Rows from block 6 of the image encoder of a small contrastive image-text model, named by matrix and row number. Rows with one number belong to one neuron. Each number is 128 + 24 x the weight over its row's rms, rounded and kept within 0 to 255. All counts start at 0. Numbers have three digits each.
After each neuron's rows are labels from the 100 images, of 14848, where the neuron reaches its highest value: "lies over" is the class under the peak. Only what is clearly more common there than usual is listed. The data: rendered rooms with furniture. In brackets: how many of the 100.
# fc1: MLP up (encoder.blocks.6.mlp.fc1.weight, 960x320), inputs 128-191
# fc2: MLP down (encoder.blocks.6.mlp.fc2.weight, 320x960, transposed), outputs 128-191

fc1.322:071120143096098122145107131092115132151108148145139143158133131114134149138141099129146146168113171134123102124118106103140162158139110139129130162169125115124124103094119124140099142110129107
fc2.322:138116137123102080158109153120115102155114090130160113114143158065130107135138132093105070109112165100125130127139120127118100131175135137128146098167162123130127120107169147129085113127120121
lies over: barrel (41)

fc1.360:138105127113064139078135147143162129113087141138102103131130083115109163130147105081108104150091139118146140116122113121090125099132124130096160119133098155078105124092149137148146159112143173
fc2.360:104120129116140180114120128081121138130163124129090112141146092116137107128126152072136139136145179139097107192136174136125115121100133125116094120117169103124116148114115103133168152103100124
lies over: trophy (62)

fc1.737:106121099137134147084147174144107189116111109156134108115102110144122139132139077145129091164097159119143147183125095122113178118135122122114122138108112129129084172122136127141154164107139146
fc2.737:133136144135155165104120143106065116127151128072124115133147125106136117153105124142153151113103216124107114118155104106101100130135113078146073125156141075140144140112186097119104147116113098
lies over: wall (69)

fc1.196:111136160128121136122091126091140127106141154160163113155112119096120140118117097133119170146090136105150118115144113149124179113171163126113177128158121128140137126130149125145089176069152139
fc2.196:138139147128138135127140085118132138123168138141153148112177076133116145150089121147136155079119132090103133152145169116122148097106134168109125146104164070129152137120082126141125143095124094
lies over: ceiling (45)

fc1.172:106085143134081129090129135091137114122107149130142159129121112140135146104122096155103142148148168114157136104094128105127143108125127129142188136115097109115142109102178147136136133107170118
fc2.172:148112143153152092159135132114138109127159114077135193143168138065091148153165136082129125152076117153096119123197121130122111136096126089141127153100117066151126118119129093109140134144097129
lies over: lamp (30)

fc1.206:141169112138118148129115122090147163142124155210165133142117111128141129136114107134128110117133144128137058140134080106141185096129122103094174129120170136130144155140127181135122156108170137
fc2.206:146132137136128150104109127109136165120103154197151145116096165188161134139150116153116117120110193142112125163109087097129116142136139062113136134176127099113126143125144146128117139111133156
lies over: wall (94)

fc1.162:113137127115125119108107122120171171125142146160149168104103115102165148183120150141124133104080160095148121112142115078144149142127128125119197130117094141144131120092150127155123166072139144
fc2.162:131117140160146145153120161131093127155128111071118154132118108098080135149163118110131180121132132138101157113119157165158112127119171151166098135163140061158141112123099093105140156127109153
lies over: lamp (29)

fc1.622:147154109118125143103138123122174129071161142151139128127138118145128170140157119172119096110132087131160076151082116111129119143140112142120133125175139153112150106092121135137162128126159118
fc2.622:136129109116114164132110170128108136147144131172120106053157123169115135143127162091115115109119081162154095107141121132135125136153139165111152120134119142136134130127058146149133141089143099
lies over: window (32)

fc1.146:137095118149095107096136164092148172122127145124150090146093103132088127130109166133156136139104106104149079129123102142111132107121123121128124127172124176140121140086143160125140143126143092
fc2.146:136134135156115142108125168119107141143117056109113119135130102110109086128081199076146148101137127104107145123120141145101141128105168147120141145105139109178129124116172105124130150122118084
lies over: wall (87)

fc1.361:076110124099127111104147128131152135110140143141132128118126102168117176124129106120106102128093136109144110125150127109081167159116080091101178134117140168165087126180139159128158158108174130
fc2.361:129109128125140181147119153100181104128123107111179068113102144143110105131138147122126137137107130132119116144151113144129083133107139070128083124183136204111124142125134108119137108118111170
lies over: floor (68)

fc1.648:095153128125089149123097144068105137139099148148143130128110125150116174130144116155099132110112160125132106115093092115129176083088117139162169131129149128130145081089132148147090116079147110
fc2.648:135130142129115062118120119105155113116105103084135142077166129119103106128015145164164115133145149140096103135141115124115147097151121130144137117182167130088134141086159143122134128117078170
lies over: umbrella (33)

fc1.414:102119097158081126135121136110099149150081165113147140123118094106128158118136125156168153108135153148156093132115126105132178127124068102122137109119119106160168139138146147140151153104134097
fc2.414:180128153141124111144179151153092099108122099100142139114156147112110101127116110126151149126124157157133159102161112121113093109153124090153119126153120107132124096125165106116114109178108122
lies over: wall (79)

fc1.685:109149083159132172139148141151126127102127140122118105113123087121090158151113150135135147144163138105120119142085138150137154107142093138127118140152115112103161110107115139121146132078108126
fc2.685:115111137107156095147142143102113099113126082098083102189176142111112110111160144060141131109167107131108145134141117166148091143154142148138097126135121145144145125164153094145120105141099158
lies over: floor (83)

fc1.14:123150127115108156109109134145168147131112137163138110129146113123114127135131108170115111118139115109135109155116128114123154139132135143112124134168132132110146115175132127156110149123111127
fc2.14:147109148148128079182119152111063122122168107156141107081172132096099118124100140106133126072109123145110165147141145126123146127101144125155163130110140129129146109107108135140110121123139146
lies over: lamp (28)

fc1.180:111118083106162139121146099134162155144128144138105110095081152133155126174093082152141140133124149109173102131160148093119117106148105109123143121158164159099116155121140147152174118128159156
fc2.180:138153144117138110120126103105134136123147130165148150181107152164148151145161103186129127137104182080135092135136100131101131120085131061144128125126165087099122143153115154152110135134154151
lies over: wall (92)

fc1.120:128164087113129166119108120101123122120129165170164141171101087109150178115133122157118167102105157081137092161101119151150156097088137073097138141163150119136117144175116141145124149140143139
fc2.120:116167117131085079170131135125116127105104092113116118133115118110141145123113122130166116160124133114133095097141078151130108122145117086144111118145162154108101157123124178154159137110132130
lies over: umbrella (28)

fc1.369:100148139136113152131134153089159139146124137154172161137122109163105158114131107133122121173121182142106118167138121102088147071131110094120163115175129114115137121088116143121115125080151107
fc2.369:136120113121124135162137171082128112112125150164103161161142129130153090110148123132132146113094143147135127123155067135117194116125147048158152159120123119146135112130118166138115106129156127
lies over: barrel (26)

fc1.604:129136145136148097115124161121154167142125142134157167144123127140123162176110156168112169139134162154110141128172111142122168157081120111126136125119171146117082143135116131123155167140116133
fc2.604:110131135143131108124116091111147083113121090125092158138152118093116111119114132089158140164159135069153130123108137152127129092101134176113108102156119164126142139147128165158130119084147131
lies over: wall (92)

fc1.315:137124152122106120083149133141120157119086169146167128129098075108127139145135100126106125127149123148124135168090170106105165083130104158102129182167144121102119149135136130138134139123120103
fc2.315:153111097111115121148135112119156130143141153169130099109110155134104161084127149113070121103115081097140149085080161125142120091147153139145156118133181107140147107128129183159133092134167150
lies over: window (29)

fc1.195:128137099133123129139133158151140121142130139151124148136142110106067146133130105112129125129086119120115087107085099113091149143142048099094115080153133127144128145119175121104171136129107091
fc2.195:164101153137109091174165161102101109134115086090105107149143168080121137123119166092168117108113124147115160109178104142114081129122129085152108129127132134142132115126164074125125124179087149
lies over: floor (72)

fc1.141:118156094144120195096109132116111136120133137207167123141083132113110157126117126122153140102113163081132122135120098121146158094108137129118128108173118096121143135125129119135108156127143108
fc2.141:145152144141105106144130130094089099111164106107142148138123084033117095122142137107180133113131119119104128115111167117147098120144147150149107106133165124119136123102107124098158115112094105
lies over: wall (63)

fc1.640:141175169136088113103160113123145150123111145138147139137129079092157166129132118138124087141112128106150152192117154131115115107137155114063193140104132137133115150113124137135143145062140131
fc2.640:112114120120145173103140116063129160135137147144126155132134099122118117121130121085124147104114064099097132159162143143121146091123124144088103142128128114114146125150105133120149134112123055
lies over: trophy (31)

fc1.93:050142105136146154137092121122107127123148140109137133127138157132122157129127116144125163160086155118153106113172058138141127101124162059117118095147149120143086092113109122135172159072147124
fc2.93:119167129129161126093131106089092133149142109126128123188097143100158136112206122164109149136130105104102116125094148148115104102122138191125119117142137110129143112136111121131138139108095101
lies over: ceiling (42)

fc1.363:079089124141131094085104173154133119130128141140128159118153119145091145106156105130102110169083149147109119137076104084122156140133127127111140083107168102150130110099126141110131167103135132
fc2.363:141135110128172111145122130093116140133134094121071067180110120077117122160145160111142154139109139076106137075149141129092115114130119128128102136137176135124132150087134117118168149131080095
lies over: wall (69)

fc1.67:112104098129095151105176149138155161103122157134142129130073129126103116140139112124144099127116124102154156164119116076122167124116095135111156140158122112120141158128135174135178153107147089
fc2.67:119143118118182138100109110164098132109183107123125107143138123130132104125157131129140152114125130139148132122183099118129130150162123117123163102157157103137140124129166144136106129109136130
lies over: wall (91)

fc1.541:150119073138122137128128161117106101117105161158101102143099088155098120120124129129140140145168137122140122114070155125152166123107122158105138170133121158099170127110101159133123137121177168
fc2.541:118097147111164117114113097129140112123132112112103132109118116119094095114140146049134126140160134137129135129102129124117140104125160215143084122108116127131135131098130147138153110165135112
lies over: window (61)

fc1.254:102155130125140129085113123140107148140097126151134113102107117148059158148101116152120168143123144121137114154121101137084157109164116092114162142155165152108086127115127140139137117082134128
fc2.254:149170126117129169156140061059109171151134124131122117128151103071131119139106111171148160113137124062113122104142149145111106096099141097156097145112137120107146126145106150130139153141130130
lies over: umbrella (25)

fc1.223:103110133149120156106123114131163125111134131131142176112098089126160105134131124126092142158082152129142081129113149123125120128136104107077133128135131128125117171140115128135110149088128162
fc2.223:124090125143120095156138174138114103134111089093130097146122125126146149128154168041114146109108072130128129105103156177133086147129147116149106110090130097129130153163166107134118124132142104
lies over: ceiling (76)

fc1.420:137139111116109165111131140099108154114093162168146133124100119153143154166142101166090107120169079117125094159101100101100165115133096138112167140159172121133120140118116144149153148118145134
fc2.420:130094112118116123095134179105085132140165101146116108137168108180107111120110149117129118131134119113106111103123146112128094122130149123110139110127121108139145112148073133121131100110118077
lies over: lamp (29)

fc1.372:114146121131108138080101154122143112101131142140152133147078093133118138136120158132116142128084133118121098145105114170116135114109104087115144141103167152152104103113128158139130140092163099
fc2.372:142109144131088127114124153141115103134112088122103138138142128108116115123108198080150135132107156134119162109143128145103131140126187128128134133092115074191123114091183115123098118139129116
lies over: wall (86)

fc1.628:092138108105129105069112144159171130110140155136140132134153125166142152135156111159132162156142157086113101130157116142133162152125097131120142167150126130100143125135136153116149190115096093
fc2.628:130139158141142104088128176117163155136111099143111113104160187145071108150127121065172147085140165117104135063150119090128157123138183080149104122115153071159129118132180145100154181124138112
lies over: ceiling (40)

fc1.533:081133146145147138132104170134136109137118145114111126131123104077077189147127137083094107154120118150115123163096103104093115109116115154104152119128116155120145113125097137139169184115109146
fc2.533:131104092119139141109125127123122131138102124141060149118127120054155127153105157106175111164163179124125105150148160112150124110121108174105083125114175135145127182150146139169182166132124116
lies over: trophy (36)

fc1.594:130149103088107151064115111118137142157116153148152163097121105154088176134119100174120170142108177104153129110124105094106146105163131155093180154128156125124132166138151134137132160114153119
fc2.594:138172144116116139142122106051157172122131120130136116122094127111104115130103139161160168098117093061128081091172113128108124109102147094146125158165168112165130117144138165167148154134133114
lies over: umbrella (50)

fc1.702:147148101124132131123157121112115123138093151161165143093129093137122129154089107142139139128118147155182115132125141101105132142115097106106135130118109130144181118135126126138147155137175140
fc2.702:147093146120122131131152141152131143158136127144158128073151136164129111122113096106123100101061116170141151119157097119164115169108142042129100131092097078150149117153103110129132124146154138
lies over: wall (100)

fc1.698:087139101116136135159083100124137150122151166138125146093089153154137138135151141160089129144054144138147100108170080137141134104091169074102138104122156164136124095123095135129131125065133141
fc2.698:133165101129149162129126109106131183170102157172126111127089154127129151126115105167079135123140115117127125124128151152118064127161122198121123146107139154127138099133132136150126101102111088
lies over: ceiling (51)

fc1.434:087097153170099092155097138150138122155126137134157157140140096126121181112119127158082114140088148126130148162113116126122142167128159122121109082090128129101121101118136146138127161101136128
fc2.434:135120154117146108100126127138128119130125080109061080154165146103123121139152152077132131148117133130153150091125148137110102123173131124127083114121155123136132166096140126115129140123112140
lies over: wall (65)

fc1.342:118107071126127185079120141080124139124111160157099095130110094134111146160125148140128129124151160146138115088084139105152152108130090133100150157130165161092156131118129157160121142114148107
fc2.342:130118135128119112132118132158121102119134144135146139122096082145097100112125171105165118110142130143136136114128102102150145130159177162127150123127109086128133102139101157146116101129132167
lies over: window (66)

fc1.285:116172137112134136103135074096159138107130151124162153081111124103119160172117138187054134117127133108141137131082137101093118118155160129121207119152145117132110137127145132153148135127147118
fc2.285:143198083129135123166132106092129168112126131122159122142085123200118080128113132186114140084151084087106116126149112150112109129103110124166164163060128110108129105122132108115151124120118157
lies over: umbrella (48)

fc1.19:135138138167123152105126147136123121126117191144131093146135090140097177139138110096096150139148151118117144148087136115108171111141085146136155171140118151080125120108118164152149167127145092
fc2.19:133122120107127127120123108145137125125135126146123102118127126164110117081151118098105116133159117122141170082079185111151105119156159199125117104146146092125145110138119152141132055120139152
lies over: window (28)

fc1.483:128120126109087134148097124098140132140121121115145135130101115137122149139099150148139159125157152149106104088153154132149141130104117121129141147110122144112153135122155116120126107138119145
fc2.483:115125164129131094191125115095125105131142085114128128125194126042102116126118130115106142107114132132130153138154109176105127124120128120145118110126127123132143117119135113140100143119116180
lies over: ceiling (92)

fc1.246:154127132118127112126172082092151130139129146189162099110127073124151159132129124132085119104148126095133110107133151094081147143131137139145176133093127126114164116116132167136127132135190133
fc2.246:111156108121134102131111124109126151146135147151127073116120138159121105130123167171099153148119152117126107136112150160118128142139141150122124123104125071165131158092054132122130126090126145
lies over: window (54)

fc1.5:142159135157111113101122160143140124095148159191137155140114136173090154158147136148143082120113110134156115115102114108094153109129151128086154097143136159097113085087085166140118153089126142
fc2.5:128082110141148117119120189153145126145162120152082102110177132131084134132111123054120135126125109139129131091146128120120136124170123132113135123133129122162114118115103141127157145117136140
lies over: lamp (26)

fc1.690:083123170110134123121088137127144147136160126149131143141139091091143155148118120165127125156085199110127123116087108104123142130149155137099160090105090117132174115114115162116183161090134131
fc2.690:153157113142110095149150113125136131124135077098173131102157143053075148154123147131133183133131138142134133095159153159121103157115111101146075134129154111173133143117168143155138156132111115
lies over: barrel (27)

fc1.17:088126134115134143179078116129154114140129144126148189139120139126149184153125132138113139138090126109139125096121119158098132128132160074126146126156106136115118135113111131143098148069129143
fc2.17:142133119125133111128143111108076093119143083083124200107142113082118161133146115118128149120127156100089105129148157125133111099164099101125185119165130123123140131128142099084114133120059107
lies over: ceiling (44)

fc1.373:110144091137123150114113115112161112140077132140152167098119144122092142163098115173150149099109177142133132141090082115102154108141104104126120106156146146110118138129130147158144161105114101
fc2.373:141136139134108204146123140113116089142118103109140129117122139077121120142109162211142139134144100114100125091149130149129141081136155148150165128147116084141126114109162143139153144142095166
lies over: umbrella (37)

fc1.519:160144131135131128103120130131129134113148163146112090154122049110116151159146126121082161141138140118128112115093135112079153140133094147121165171135134149121117137094145132147147164114157114
fc2.519:130122111109127161142112139131129147125141121150130067148129110172125114103152137105095136144139115117128140128087192141150101144179152181131096102146158123121132139109084132127149101102140156
lies over: window (29)

fc1.706:116132136166102158124104130125178193087092173177126137135129143113131108159137119138135114146104130129125127140110074117108114108110118112118116155164129130146131158076128151134119139112153136
fc2.706:125136090131104076120132159108093132115145161164149134136148142190142107137115133166115123134129149116143111164125122135116146100150117054121183128146098174109125130135107131129107138111153173
lies over: trophy (62)